config.toml
vocab_size = 28
decoder_mlp_ratio = 3
decoder_tie_embeddings = true
beta2 = 0.95
eps = 1e-08
Rows from block 2 of the text decoder, named by matrix and row number. Rows with one number belong to one attention dimension. Each number is 500 + 50 x the weight over its row's rms, rounded and kept within 0 to 999. All counts start at 0. Numbers have three digits each. After the name is the row's rms in percent of the matrix's.
# q: attention query, key and value (stacked) (decoder.blocks.2.attn.qkv.weight, 576x192, the q third), inputs 64-127
# k: attention query, key and value (stacked) (decoder.blocks.2.attn.qkv.weight, 576x192, the k third), inputs 64-127
q.83 099:488465558512466572437495456468541559534537561467563562566541540502547522487511614508513535410417526495515465404502558544541521494487520538523529466522551506483431557464414541550510611493530404
k.83 100:472472464601437458487535525604498521499589504443512584473537487612482552551449533510394498437546491495474468553545420514483424528432545467498450412534455562476549488494462554469480427506474520
q.84 085:422443531566485519453497506473488515484540513489497539563467547569526611451494494537470591481442580452456508446592508531548510504453473552509578467450568503552515421492443574574556457458622515
k.84 104:467595487491535479505547483498558572653503515480558530519558497455500522489453549621456422465490532420486520612523442517521536533548499503430601455552533480501433482509583509494449472502424502
q.85 089:482576487546446436548508493395497462502532521489506494527487515527460506501484544573497487462467456630490484485513452506511566413526458452473577527467549570463570500569572488573418590515485504
k.85 105:541543396520508494539570552521574461408462463529493460468488526531423427549504483474539454555464445466582487461510475522400435506481493562505412593522510555545503577471564497523507530532555461
q.86 098:610517446498514552492439580505393563570563475516538412507558462511542515439440428513482495439468564500512581490490399526526444553540439517594479415496435517559548546420512573577547467431475519
k.86 095:453530497436461580433506515489459570459503506542620573457508476584551511475489394458445538429471594458589475549424618469454509407482497430462548447478526419512459527470539520534497510477555430
q.87 095:410557509440543495497539418543501502578543471470669496476443516491520463450502505569502513494516449539564448495532552517570482445564479506528512466587563502412440483405509475489524532531511514
k.87 100:519461471426474467526421598486566444457508434422477456509396480564493544529517499366478507465462581513491451512487493471478469521496390497494441494432456500423563500485536475519510398496584567
q.88 121:454512407508527467592520442528471431479448540548581498462449545543440423457488487460542460477540394345577483467415477505517560476448590474486521539493466556492463571491441584565497480500534544
k.88 134:596549492476551478583551593434491520496464572489500548520528521391550508514534569508553530497561508533515523426538520519396575541481555444456509462567468506521503470472558451476493478528434450
q.89 097:565533454366449522502504546599436530504551443547523494564444492552414518563520497461533547526524487512465510390517447550537508521467420473496421541524520518492628437496486464518545529540553487
k.89 100:442341445460483488503494441445531513487538527577499511523486519488495419496458563495497489602511425529635488460505567463454616469455507517475470527520474457529554526499491545511575452496470459
q.90 098:344516515585515472478507460518557525545384548475519463490500532437558538482517529413551461490542539435476460519503614553542491498514488502551425412484533448410541520442546507467492552577550504
k.90 097:565473544473539486568497476456500413493559463492505468476505505563514588447539449503495513434504488547472529585600494475480447487445571471517509479511377523384527601522498590587441430457495505
q.91 098:626550486509549543438481550464390383476554510535472503561431483516524506508506423544537524457500515559516549404453524462443521434478533420559420494560445558477478533442546533514475430495479426
k.91 096:455518512459457525521555506412485462508463573551498528407569444392514421546459576510508527479498461542449494540411597441451501509465455436447571445406469460519519552492636508408442474447492459
q.92 095:483461548506484561555505312504449490516544468415530509482583493455501543478528483503481418526477562449473445525516505520508417534530462494446496529467400443488476464530491546552474489571487556
k.92 095:407440507566510570411485410527544522433515417423585566461442514472505567425516491519569498442471506437512450488578528524558453485462571470559485537528507526488500487533491457572546464492560481
q.93 109:539505463525564435508474529500456545520443485560478503531455482575509427425542462464545584518495525516451462461435470522419615493449611484405468505532504502542495465530426586564524559508497473
k.93 115:528494488499465611508459495509404508426496548546444466544575488471463499481534487488465549602543486523485487520456552518528550413485541553501569483479449418519544523462617533400569556543449461
q.94 107:478481528587505544540499550482505594554588482457459519525463540488489434515471514519412405526499485464437528453570534525514457476519539583435441494470543494512479517525429440480504547508505576
k.94 099:444443503520396574484554392577467519522524390512498543493447480636471510550521516451482533491392473409508543497503529536527504468459437476572441449485522460523482411542557496499533428483550525
q.95 100:410544579486449493576553480368543522472562485524507655459461508584469547551552485513498552435519603524536461439639590569575474463491572545514462523530543570461477507561497569411600488465500462
k.95 098:522522481485408446582517465539559526541525425445507528402420507469589577459507555565466547481532478484437510498560419562444465554540458570480452415474452579507560516456640452463531429552483450
q.96 108:538538459462451484490470544517512544498440532422559474470454530481558468450514491587535512455494504481607500513488511488584483441455508481453534556558485501514570521518495496390507441475487491
k.96 100:466510410436596537544520658504557546533479501473529494474469567579515513520410499462511530510371480441451494470526537495431509511498554549492437513548444510476436385570515532435597582436527517
q.97 097:596607587429522480418526595573481429476482458477574450338504458480496534468460503421560472474567517422524545567563518479558515473512420445557506491443504496493458541569452425516460483499453573
k.97 096:515476496509564563436501489440573444542496519471493526501435453571524488506528474382537463523433548560474453524361378526572528449438442473535424504472521497437521508562609527454504540461513551
q.98 111:457499434454577580476567507513566552542504509536514530446474468547521533510510453451520424380512541503604537455460460470487591450438535499517463510516487496459523444510483572472470359470556520
k.98 099:542517512492563523515507425428508486543528501437504505492523515441449568502449445527431467604445454496514429540525504431521476516464452579453544551519467502415527520564544400519431566602481542
q.99 101:520573548568390509550484419477493507547436533499452450524506484470415451486500495598518506497506425548537494484490571503519438527542455541499470555475384456485409572571511621525476595581479507
k.99 095:514542445521579564473482529553540501454358456474481487537453478525530515521560559489521511514477494556469526536460474506497495605542614544470522481427520520485487466393532490543476525498489552
q.100 081:596431521492553512465482458501485458407410504559398555532572473522517482480422518568466462402531524417411425529490506543521509507479531488544562448566528536461474434505500436441504498396367467
k.100 103:493516524501427509385560545493547513469461534453594465451475475541454430566478523487481541475479437394442530437498547446474387418487435493553448516494458475511454528498530512455460566465421553
q.101 084:477525444523479508478453579513516453446519481506476467499499511549557566525568571527576472514508456487493442490517456522449484506519515461502462536525475513475460542433473483488388526546456477
k.101 088:482517493530394513468478484579459466538511542555459482527517451489434493482465469474519527493470365536465518492452408504531537488527627546501495444486417548522396520556592540530547546453474538
q.102 090:524443505417538470425556473549546511483523531410507483460464440481489403591464496503594546598499448460502501477506486444479585487496493455491535496424487524479524469520496450495541538556482558
k.102 088:405466466505478516451524395467522425460517460455586477454507466528560487476476441458561491556506393536513516518452559507459490507518424513510509442530535513515423428485495527489445521395584547
q.103 084:551491464487581417339485533530486507582550474524612501539569538525478524504525502536469476404548407449526486442459535529552494483520460616558462345463478481507538561493455518501542452527527598
k.103 090:516426467497414525549571583530470480531549490492482486443539399470555578518529488512527409424442588468499497524434576478504496515510508497498538495503466529453534484531592483453495468562456487
q.104 097:555488438543570531489520466461461492463453534595426479582499509493556498571489520474589561539509501607550471504513485483542466478613568578594491445493507455504461449486481457496535474584479455
k.104 110:485473516527456575423495519499525571484578513483411561444465546564495479536491504496501546453487447567420543527623491440552515463448555543465501424524418451445470509465487543487492434487509572
q.105 091:484433498491571546561585561486413540556487533523496538541453503543580513450465402425529505443506484521483577519386420419455382448538524452428486497499486512475516479562457524535447415427490513
k.105 106:500518497494535533590449528516551526402526467535376489397499514490476521399514415475510440478506455562600482536501475553568552567535521613495480446489526496470577555475556450516492451558522502
q.106 127:522562570540398494580528527470478454543459462554465470579524474544499484474496451512491524504388406560500454497491554488453518586604467521391554508501492425483434586526547601566455583544424508
k.106 108:522588550502539545541396501519474496556449509477622549503479440525479529461517513554547628471470587332503592423490569502444496464529448347559494473522453501533450503467503541482419446426553511
q.107 097:481478538452454454521574468557426481573541426613602441538393531422412537399482427607455437469460469428492518509516510547571528558553443461502522517512474523534502477541412467502438584524515500
k.107 095:495526445551534527463538527559551521401570507507435466465435477501563521536467501505466533532490467423556449524473496441443446323463508436561518524471485477531520442517539573540474493433509496
q.108 098:399497547468559432511515435560500551572571474485537560351473441579478435478499501441554401521493429499458565512552449497620478442467535451445550495523491548499552502534500537532468515462456489
k.108 107:585433428430608521541530572480635416494543408493491541532494539577487522446478489459538495483410494502498511527488562493440575469510466468553509433520600458431506539472505524483538441524497503
q.109 078:528453449482487570457508536525441602460493581477498524492472562528476512410536490491463409453476513441520461541433487461389500506547459461543479569416517533506444430555494508551446533473463410
k.109 093:485480556520443490449515552460472530572364543498516423511480521481389525532516506525539445489519472445537517438576460455541476540580395539518447432416547495556469461474529451454477542473488479
q.110 099:460544557444401521514523468411466547359503507461401577447454473401517521513485588467544447514608465519491612597484494487533513572422581521553386449519537522516542538446586402421446521559547461
k.110 106:484433468466465479542465468451496547463485475430487558415619556426619535433515551518500428443376505554460535532444459511423566505506519537457481415494499539486508494481442468542567422512580571
q.111 096:466505528514475461494416490511454491524491564541423552588593501584583442445522513497459458436458489525541422558540520507452455515536412591502548556489568510498444532497424493532461607548385494
k.111 094:476509448479460579396467548477427450504469520445475546564477554427463531472574586591499568573480487462436567441450368510459447423536450474466456502449502518554529535440500427574529492505455425
q.112 137:589584564449426529472552555590421407533505520482491505437527592495476505465549531474500508509442518511503563559459575491444507483504567470560464516521512593448500550504516493515496486514478468
k.112 115:396479485495504594531481416410564515605495517480385445492559580402549513394523498588489498442561601482526452498414458503583375457545526531511609442551589511623469555549492529450497448516488514
q.113 117:413551512514445500477525505562466388572541534474462530497528501443497491495535567425530515431572433458514499438511496501463561548540550456446433465450476505488518549445542517495451416487470558
k.113 110:439465536528431446532474454501494423515483468501475562534532558463516438505546504526540601509387457521461505605460456476523569530544448472561464450516537580445426492534488581473456601411466558
q.114 122:469534518498444537555512526468471469464590399460463516423554530517480444460411406473554457466472376495537558545464476564464522485481500527448548498469412463483472511528567510416491463535576497
k.114 111:451490504458508533455468561447548448549507514590490499530435542537475539474494504481496520540465484504505513533471559444561481397515453435579449472564533447525534489445479484505487462396511557
q.115 099:436529544523537485502447595390495540588536482434479446505417467582571526483577492568465524519482572422546458435479486450500373502575450518559522519497561546466514479516422401434488463465559577
k.115 094:455458435499478497501589585549472540540468486509467531533434529437494511468453503559475488464506516495468572470520549407490492541568544513537492587542504539427475511469567359448569518460566641
q.116 117:470511562498514425500470449645513523517503469508454482462500536421564530548497572535602583486537398518499485476573451507503532538431567457525453545443470610495574541459469512468489422422508469
k.116 112:477444497420476459472489445567577483470570456497620579484565557556467511518484402442501513594478547481443391574495552514515502578548538512494521546441459480496414455520349511525543488512515454
q.117 101:565528489461471453501504581606517449461422433528440526494506588440368517437458596490525575456414508496480504471534500541522473569493531440534400447486432515577656503493458556518490482498488572
k.117 091:522587528554496570521487510550457550534467534543521489579598474495507500512379519468693499518522471381586483458533567506549520520595485635456419522489536576540486422510520520534484457453420437
q.118 097:477536477524504503484571560494508486558415522565541451520513548454521524549526547489450524478606480558424460495443514572535520483549503499466463467471525550482508484531543484438576535594447546
k.118 103:517533496498454547510458391542494508384498485470522543505548499452437510446490418547503551582591474521477458457585567542381514551492501480443397504464559462515460461498492494520446533551595475
q.119 125:550546480546509496512500489608507501412570504441543426448515525444482527507399459528533427407554499525489528531433504588415521509456544496566503553501418470581556498445490550488483437501535520
k.119 095:456581468504579602521444520378486461486343516534468564497525482505551618450493575434541513479474482478537467563409493452505482515442522481472513499586535491494463458423549521492472429474552485
q.120 132:480505521506501517474534478562482553451505439445505532513489397466471518522572484592417461480485584568552466470485475512461546456496554538453555529500484514425487581560463394436619562504483452
k.120 119:479507538527445445524460482467440511538556506563522546436470566528554509504446489571518436547480416431457453615525563395496522540580514458445554521536503457665468475531558585535449466646531550
q.121 113:398510546509474576518547528501533575493472418411521475395538444480497533532520384630450417398519530478470597586496462583477517487557519453537545455393382486519483554532446446381582472469495501
k.121 108:530500564408433411460538487529550477552488543563566543454517472446514533555419470464527450592510433464479470613561570526465576433550427503484491576405438439492500519506526497528468526563495417
q.122 111:475489568521494478595541489528634525405481494477559484453530502515527428482545467509578474529469456434391527582435503456528528486550484530498521571405397435509520572466540505531552406480497470
k.122 109:447473454470523497477422552470416527494539402478573460605556515494460566455513462511487431511472367562557462478511587507542499456444475512509425403499485476442629538635507477454476513424509476
q.123 103:434452561504645456509461514405558591529600448470483451464537476450465497542500471597397499519498565447632570574475461428462504441520448537519593479415471487490530509533476527421538539478511564
k.123 099:531515528471542507499535504464525467395501492541571523555503508483426499351517482502405474504474488582455534503569459501523540472545480508529527588487471495473518570498488468560410585466458512
q.124 091:463542487488492458516442523534536527587482536470460554538574396514493471441518624467469526560480515496458507407566520510471454524465455415548494417520563542472589507501453430619540500502543525
k.124 088:544496427631550585531463462488546501493546543485574552507492458536532498515508478533483499584525491468557481474488550469506478648461586415491518430431486616550467404528543474527390487569509559
q.125 099:471424566406467554492518564554485555510549440488497515429483528646520483531448450478486415468502492415466448585489485530444487450485516457473531587483498484518577521547470535448502389414515531
k.125 104:468499511511488604539513511464554480535448464471431474496517450370501485437470533444520510540468545523456513513476483492539516437462498463461512440515612511471435445656582356517522517537493477
q.126 100:501521516544491476469582585564419475415565443434495403453455515424481540392547531579561531534436477542503531487509397613481590516451481483472433550423460453515515519430561501515443512499451489
k.126 095:485558465481611538560467542490596473555478482483470462417518494569505453556522465439499487505510403434544541487510594441521558444491457571510464495421529397504580596487526553504454508614531537
q.127 114:430443555483473477529500539530543500452472531567599489527578415489506493499497532395454564534496559530502477495616515580458519513485396492476446470426533567343476530520551524544451503523521554
k.127 110:535475493568476489401473423452514531480546569486394506527538513391526525454532521502513506585598582499456590475460528406499459597472494479452509517447517451560523379460428451411509470528450516
q.128 111:470450404640542468408419467559501537508532545580475606457492507519446469501427488467521527406436452521481474492454530522478506481505480445478486490447535494436479481544516483579471465553516557
k.128 110:458552444481468475512494536502592540460506446439551456439520478529575494442495498419462488438424479431503461465518544511524533464414516494535377577571514596518505530453483525565467481530563556
q.129 135:539454471493523443386465423525566443489477517491458506500506479460512550489463504510494570610413519465448504464511489492474510563442552456428471517414534485553550352556421492543511434473515512
k.129 116:468569602524413505578515458483444504544559465561399604473540466397500489473529512488497491483545466533519550504549420488522474464487544537471445478530609516557434512505482562521533480388476459
q.130 083:522587458482491413522481557549394512490569583450503508493482457616418473455500561550511490521541423480636455445506508591495471560532420538460578481490496478450478489599548482604458522533450543
k.130 087:489546506568483520431495402504517440420467551496454479498459520525529435452515510511468527523478540495476521485396537571533460563532509553612573554574533443521395422446445439566522518520376577
q.131 101:532471579532445529513450426457371461470555532612510543423493484527507454518539458502526491367510562579520473576540478485417490499488506636444603561467551448532430545438512484460351573486500517
k.131 099:503488523485550539512529583440490507536476618431504494510490497527500447511583512460504520398491481479496566499406479458516562492486549506498546541445460474516401560452543478427477620518474458
q.132 106:453546529444543432559560428471498540501496484484500445483506593615542435560501326485443399529511520453522553485453338555436510461513523529511518523548478486518354617496486468475443551440464486
k.132 096:488480421513509513497532480487458532450507484477406487443535540535437570468421450442449496452418483449406564575479501469528521547436512556605502531542498397466484506503450434517498528480572384
q.133 099:450447501528513445473541589518507553449483399529524527507478408508479464438466510523562422376503440494428498600435504507556525491497546477467522411620493484504466535475468500586604438567449464
k.133 094:440510526458476552454520502508473444463467527627503496573432488531521464567439397561456495543483455440556438508500440367482513558459446420561547533474468510484566574431611484516508450511495455
q.134 118:438531598465496536526477532400465541529450460484478473478544464487559420486506519460481451503574465592562548540433373504466490475405455491481465486556550525449434574378621501420461533471375628
k.134 107:521570450511558521496473478478530547545496439471531551529486603492478567461566477410450541393448413561484470524479566443492476462474434480489543449466528510452435574517581527485532475465521472
q.135 090:447478571461535518483557466536426456580530551554500523471543504515558537440527461481518468524518493482470525528497497513397509502498366496473556558581504492460439552537544533516475557357385519
k.135 101:450452525399542469416504309530501542492495511447475493508521417552498544473493439515510518441477557541403499419555523569503448480508472464414456495481458546495498425601538528507469438435516439
q.136 110:509474538474484520526540418483416456454502500509561497501547535500512554582487538512592458569481618407480432369448544489529571454519461475424475523490454489474509479577445524559512534523493477
k.136 117:477470563546528516439478451538539541459516442550428559469434591552535427466469451515458476606465556494462428531496539499488496580524434488465481553443527470525501482485412470550475511476535444
q.137 120:547571551444561529532485476459529499481511577448485447448422501383526490555514528512476433559497570403446537539520513500594554436492536496523536460476514508550441517514582471475437523483481579
k.137 113:511488523536488495460506484474553482525509527498454461404409520491569365459557482504483519461430543470515487576381548552537510509511516515498564519456477481384418585344477480492462399495458465
q.138 100:550512420515517491418571612582500489505463443496471423540451451490445548472487559477551484493491470527406574531495473569468559527513522489540509503491499452506562513433505473512537450458441584
k.138 114:454453469522491608472453465558495509502548489492551501536490609534492571510524457484458522572464510463557361584579445476411465460487452447551426513420443499515565605480532634562449447463623450
q.139 085:505519580433557460468459482453404576531570493536474502407572487552598449431486559510505436493555534537510552478525488488372471516457459491487455443644464438536536481435518494521487571449384518
k.139 099:491559524469470580519528578506521536491413542420572501429546565475478458494473563397501468433538569443618459553398533485441507528456476540524600533544492511543502531427529437538525494560496503
q.140 089:455440587483501490486554491568544539581562547505491509584453422514489528531490434494565489468552446354513473462535532485518565500579570449487505441518460527462505529552475495567436515445534474
k.140 093:448520499453538453491513504472455526509513449474440430576419447538465485561568499536443493554478537432480486470483493434501533495572558535602488551476402531494426437388407429518488493491402517
q.141 092:442495456562581477458448385348554500614496501529456549473606487419461516543516498554431519412486556419486519462471459511580477561551462500545440454460487489554567547521510422458456562440454611
k.141 080:458581578512455471510622468523471564399524463555474484558444560529583485496446411540474488524541468545444438510450480472364574471496482508549553453502524512390493474490485513451469593600383530
q.142 096:528475494492443530460421512529509591447476507609473536483616450464528404493472403482491614541499489545527488541501443456508549506524508471554515530438533432509506437506463495582502516513559426
k.142 090:508436538582531442574582536512563593463512556572514523472556535397557498481446513524432494521504552448586495517466453484525487489495513525475514529519573457494527444528408485416480520443551529
q.143 089:513407516483464508505496490499521477445420515533513529487498597478523475556495583520494445531501574568424507501500537467404612492457485614439519574546481493470435453467508544548514452545523499
k.143 095:531483523495548538564462514532497509509432543474550493429390517532529574509514508393426565370505488596609521503453444568444491476528527441517564540490421465528450519483565538593508483436631479
q.144 105:476471588470501504439451486496424534495511447514503486465448497459442565494453609468507505489439463537495468521537589461525461416468519438429474474601514501518487497378462505511580495401506497
k.144 105:496555469485461387511462466415460525466492463544548545532506500457506558513577526510510498489449472460427481561448451609509478438501576464557598499512589533432431480468498582529532497439480481
q.145 122:476472529473456446479475539523468570502557499577453460471561530504412518494420570527498507494388531554518556566530584504442478592501508567488526463555512410527493651503498552549482524533462529
k.145 107:532483396504486563545465571371527436476524503480579428544394451490494601500389489497467513451466499575574517541565548452531519525457479563463516453487436412514472510567546504560469467491532528
q.146 098:526468426572448573485494536523496515488534567356501441542509512506341529493474429542501453479525497545448621506519410468439513594486553422459458512499416403571517426468483499556475419587490445
k.146 098:501530535523510432439418503484577450457532483490542444471498499527526485432580552485423515426540467511514544459485451520489510484445542444594417567496426488507534560554551529530572409542485567
q.147 097:517553530468494420433393512530360506483463488503517471511506489477474502602428535474551516564496490524512515515481550537451455472431489553496470611508535538577540551480481481468421511567461502
k.147 101:485482496583493530497415475497555424424536441419542490476531499520544526485590432496583494478379468430484545501448508472494523528500453533589485551510473482416520478468519522611461422393424543
q.148 090:510515458555535553546523473582475550524485562560458526465516559431430511571518480505526520448571571484505460524488449436463583487501560465558475495509504529487514540548461557524475576488557586
k.148 097:516581585568462541554443518499499521553469511430502448485484516482459455447488426419461524480607471456391494493578460516398514508574514528539474526505398488497477528412544587536462548496435521
q.149 093:465483385541540462388508502500513497471553517499403470515535541543567565523529446474550610520556554506459533485548512542471497452469466541472441457484409500493569461491623537467493514478488543
k.149 086:574513447475498500499451552396510469430500529509463438493489434464388586551507512463490646468530533545523486468557579513558406480443497469476498551492460566516529449575571476493443459508512455
q.150 090:494514509552420448448398530414509561529522431485421479556430606470505521545497507623498529503481531496636431581520457565529510583579436570516511523404514509454489488503433552476451484591557512
k.150 090:577533488576506524536533478477515461558525437446594514460522549464450521461522507454581486412527474569490437522497434528500543508499488614515476546494434454537386522530518576496484441403451578
q.151 096:470388516442543494514507447573498541546474587549515514537575456504434462558527545572544417501516508580425580615504538525455496438521485592521607551505566426456436481498518481456498549489505512
k.151 105:576525488318514521478525509412538579579426557597482487511546489424500466482428469524395510592502514480526525567391438458484497470527456522460536509529523459502462496485528454530502532537512478
q.152 090:505486362490572519504507504516541438511484393552476468437473463545382468585390474440578472445465510506496484527584506471494508507518488486506492451528473472492485535594428426434534408492538476
k.152 100:501487503548484501542541540389604408398561637544511498476427599510456621432531524481535473438502422526412589473539514567549480518556481464568533508498521472451460465488592508455586484505510514
q.153 108:447403440489486505400516511524429402489499491471496493503433546640420510458519476499478508448462575480502464613512553446461469468526519576479488457491550463456547449511397529495525457404476462
k.153 125:482527518519548444478469491460483361456491465492557448536521534480449484481435463520544462400547520542541526448544463546524509424465561469498481460510528486504600518465590457511547448494489525
q.154 100:475569443509500553545570546510562553475478542490605548521429430556560409537515492474613510487455495376518472556556448618533472529434468463476572507518446534571497377511469435551492478532528510
k.154 082:550467542508562528591527499478546543557562486498514524490541450542596487525481607456529442610522506478411514628392476445509547500473454456545440453483493476512433417452436558484411485442383418
q.155 096:409492505359478507457517503575541559508546468467520523442469554466558457470503534631452493526520472443511474511538511547460594525528426517465511558502502508423521470400418445545589524452522430
k.155 103:531561532442490540470515415520433541553539529551489524509580412490522523472538512469392450494540519461500429557470551654616545461578511497450455458553391593519474466559515500413489468518473523
q.156 107:528529431393482467573554541475481459432472537515434527453542432451539438461532502472476440551481463406474520464469435478392538524525491554431566514562508513464414517482394547503555467461458439
k.156 112:411563520440493487529589495510390510482540521584591466554549496507484489551556506570479476569511489532563575570459544529500450504486540406508537467563608412514505470495487487508576521457486592
q.157 135:513555516595485518561517518467547445456503479449582511465439466522507479456560464453516548558495480411514440365513504496551525461516461432526490539474523521452507454493551491547491468452441490
k.157 104:566476438609498535515473546549466537527491389549568480584447420448476574495504577481441467475561502567526518540528465480535493576570493567544536449513615451596499426586534457479508505479596587
q.158 093:424462486463491506439455469412562464585532503587434495418532476498508494569429563575532525531471546595527489487527541512490395536469494570558494470522496376547466517506454544485434493562446515
k.158 089:563520502516572487538454543472486538444443574489507505608537479553450478434473415523479562480483492558571488470434500542423566496458589426494505518463580518473526526513606455488446492499492541
q.159 110:621567451601537518496519483523441461527548451470527516445432506552492522516522454543538490437450485399509395490490516511473497585484502447528467497463481544394523427558460447533492404504543454
k.159 123:488551585554445474466421442637461522451523435414486571457478515517499437570502501500473440526524504437504503512531506496523528447521483451442495475461396555518489387611458543431493475540575527
q.160 101:485434485521473479576465610464541508531587546516512484430443489516509360469436516537562553435465415448542544567503502431493507472474469528501534614480482493513458610503538569585449474476556495
k.160 101:552570514525612619474493529501511554538605499420430508521433566533440454500451499552541498535448537486516506424538494608462519571537393548501497423506418483583512516554488532548491550523572542
q.161 102:543494481434488521483542516608437366520429471538536521631561438465546475457515469480493584512537517582514500435492556607627532571559471458464504408520463502504539485567503556376443657519425406
k.161 095:618446565521622519482493467625544506543570479529516544480508558482472551559427567567499502502455545421498594469553464521484526504558509464453538559479529554527527395521498527451557456526540503
q.162 096:492519560452574502426473492553452461554560498438477545545471543440543479472547518414454511404494435509453471428483439479564462507511575537568447478567536500543546426450492400426458534453555439
k.162 092:462600528562463510586462509503521574460550519509573477485484563521467322488540497536450502472477522437556570559487545517449458548425464426508613505460495492520432514560481511508481473487469533
q.163 084:592403562514568595441450482488559499542423436444427618529545492493443515541541576489429466580565555567543491503462530499488511501479432547427492510459539453473538497490508444595548505474384381
k.163 081:476423559557421478456507497535438469404496521473577481476450466565622554444573448530453498490441511494530548488480518422559469469545507453428504570478441546487448584518521509544488554463588433
q.164 083:522467489526526472483572459433487490475508568514542535518381443469478489459586518554515497474419520558489437622462427405526517485525503544449466441471495482630381503544483457452574500530555545
k.164 089:513506513455493530513491521567486528487412504493435446554533542515457470485489470607616520486499511524514492520490602606545514430566531558527570482548492519521456459520484373463381585387585413
q.165 085:549494545549362548457551544417567439520420429452426472549522638436471500504500495575448509515480564557554457544445504498545510424465441504542449430504565497439438521501535558548471567536532439
k.165 088:539508491541418440532422487480528513547494576527576450472612505492429425482505489479491376511437490458418488504547523510464477459520456458487462450569483468511476413545483466622532479561508518
q.166 090:440462550509536515441567545388446456476473498482499457483506480550484565493521466625343513515527518468516504559546510491464512578449524483409570460491456536508486472604500522611427590561471421
k.166 104:461548481559483490494551513518426567503454583506564525497456584486422578452498559506501556465517482446486460452592393547614485476516497542502548434511507513490505542560571547475539429583518544
q.167 094:580582434319560455430456467540535493358495564526474560498540561468480396496424476394529519474457401441496571509453495564559511534523431498511489498523511536461555537530438489457482446493470503
k.167 083:468491420486444549528519482506566515527571518474526518414405506500487471543529444454406515522474503488529499502504420510444547551506560496440369537453463553509540544566456460534543407425383485
q.168 090:449432511604479474444496515525492574496413515433599483476545477563489462592456486583517519505439469546463497530566512638539457517588468476505527563570540556505568545401468605501496544468530498
k.168 109:590533576527495558488490529481476546532410575479479449483526507443459461482419552487540540535601581517540543488537606425455435525509499528555454590552443428584475452601512541467506424544439503
q.169 109:436523482533538535474558561526496470594570486524483498545547441533463542445515463472606499392501489460413428491551462462650438521534587502520506500600512567419517484533440531413591508442439397
k.169 095:520487535448496432431471490570481549423553544553470508490556484570449457599495531531480434423485533517429590485443488545521604551582505605498544433385474488541542524434557512524483443582452611
q.170 096:533434551512554461589498475425438512500517512493559462439433496527437380468490529506574431481505447474484541498410549546477487460446544540529510520403515526458547548482514457578488443691537601
k.170 099:450479545467499502453513569526483450484513459548524548525469461529588512357547491493497569596471498542544478453456407432410585455506543550491478487579536403461444530471490542522527540490498466
q.171 095:423481467355492428496467538531425496398594479463586491519545517527517469528467532520480553471454444479439498513454414611507533528382470476545462454469443386537475415434551501519574520533474558
k.171 086:470478346530457542479502543408541463551568479402502510514485558494557563530461541536520506541485574528501481521423530571569483503442476465508451559572559457545453515547454579446481527473505457
q.172 087:447486496466486495545488515462476596507596565472499522458570492589565581518526498400494526494520581473588503460571587510419529484439468537418524525517500490487589451518546580464478485454474513
k.172 092:476494443508526571450499500517422568538429512435493526597505468512480473490539593465488487416567564618520440571506552554490522520502588450526390447540608574611511459499648384437524556630451528
q.173 085:494520582511416562476529502456449375509543533422483522501401579485474492440502473493484517406423567523548494442518540441517462441478478545576578512463590578435426455549538548488450444516398552
k.173 083:601542359470515451544538487453524511468429548493539578508569522488469444504440496436514445543530590467429516508464542569489451465529511441441426494552512557494578463503503439511515590493490572
q.174 088:494459427581528464426493461584495509429488433520460454497478544492529421548478503437473467491471597511486514546537632458597510504556444394591560552389554471449524422533541611514436494478472513
k.174 089:406565431494413442633500530530442545534556493460583502486578467551488514465558509526552509512448504554507556438509498428504483522482588537476450499527569530472475396489431497379473473415500463
q.175 094:521495516515469443507613479636454501510530469638524459510480459512489468560439455591562509487466503463544457509530552511388485461498442595570535437541491460434451465511503436509493501543392554
k.175 083:547527582533517467490541553499504543410493524527488476588496562455491532598525567585399597496452412458493480548526526507592565498545556483507508527468452540481576539413435489542502464555492443
q.176 109:554573505641533448621509490544524380503535471563554516459554484509496438566410476445573591468496501520561436447574428506433471588507575485589424535501566561505489574537538562537451512559605467
k.176 093:576579478381575549533488472491472539393459588408487472559477450489564481521504553537494475452508454427585486526554477496522510507461457515513544430508555533483470572496613473453542504441530534
q.177 109:441458470501554504480447556586506511474519550427536454463470494623377533481529541475538499391438599486458451544598518504521468490504445551441533542477460673471524491471469486490474575569515445
k.177 117:456546530413549559465554535560472461531457491463633523510502441498452614514454443416437499487538495471434517536414595524450590502463538536498495500542476491541538566506508512443625459493516577
q.178 094:520518545499484492507577522530526436428438443418542514604509520482526454494647396566377425511461455486516518492601472479429487505555464563481467500554515483477513449479592484533564486486527458
k.178 090:583444402559551523461618534435559487549453470533420535584497468495542463586483514493447508461595550467556551573521474467451518483527427559491596536460520445517489484445524441494461487635570478
q.179 089:525471508549565451506452637555511464406481541545386478568510508517498461462479593466527489497472471427494488500401489543550452603403427515360486516462501493490486494519588485598483580455530400
k.179 088:472525543463519459518481403539513448508500461433584543451480546476605442389507544625497486494513550529468481534492580475468533493495405508618462474460467539547446517557477482543527565506510475
q.180 101:497516463461586496464539551485502488580442480563480496499490585437516527476488553465534484589531505535555500519513534438461543580632512523459545477491473486560493527565438392400454455447460493
k.180 094:526433535443402490436505523556515530513425599476616586470407518486485572510571437376461531540455530525402518427414517478519455450509457468498441488507476491402504518516445425404519540471489563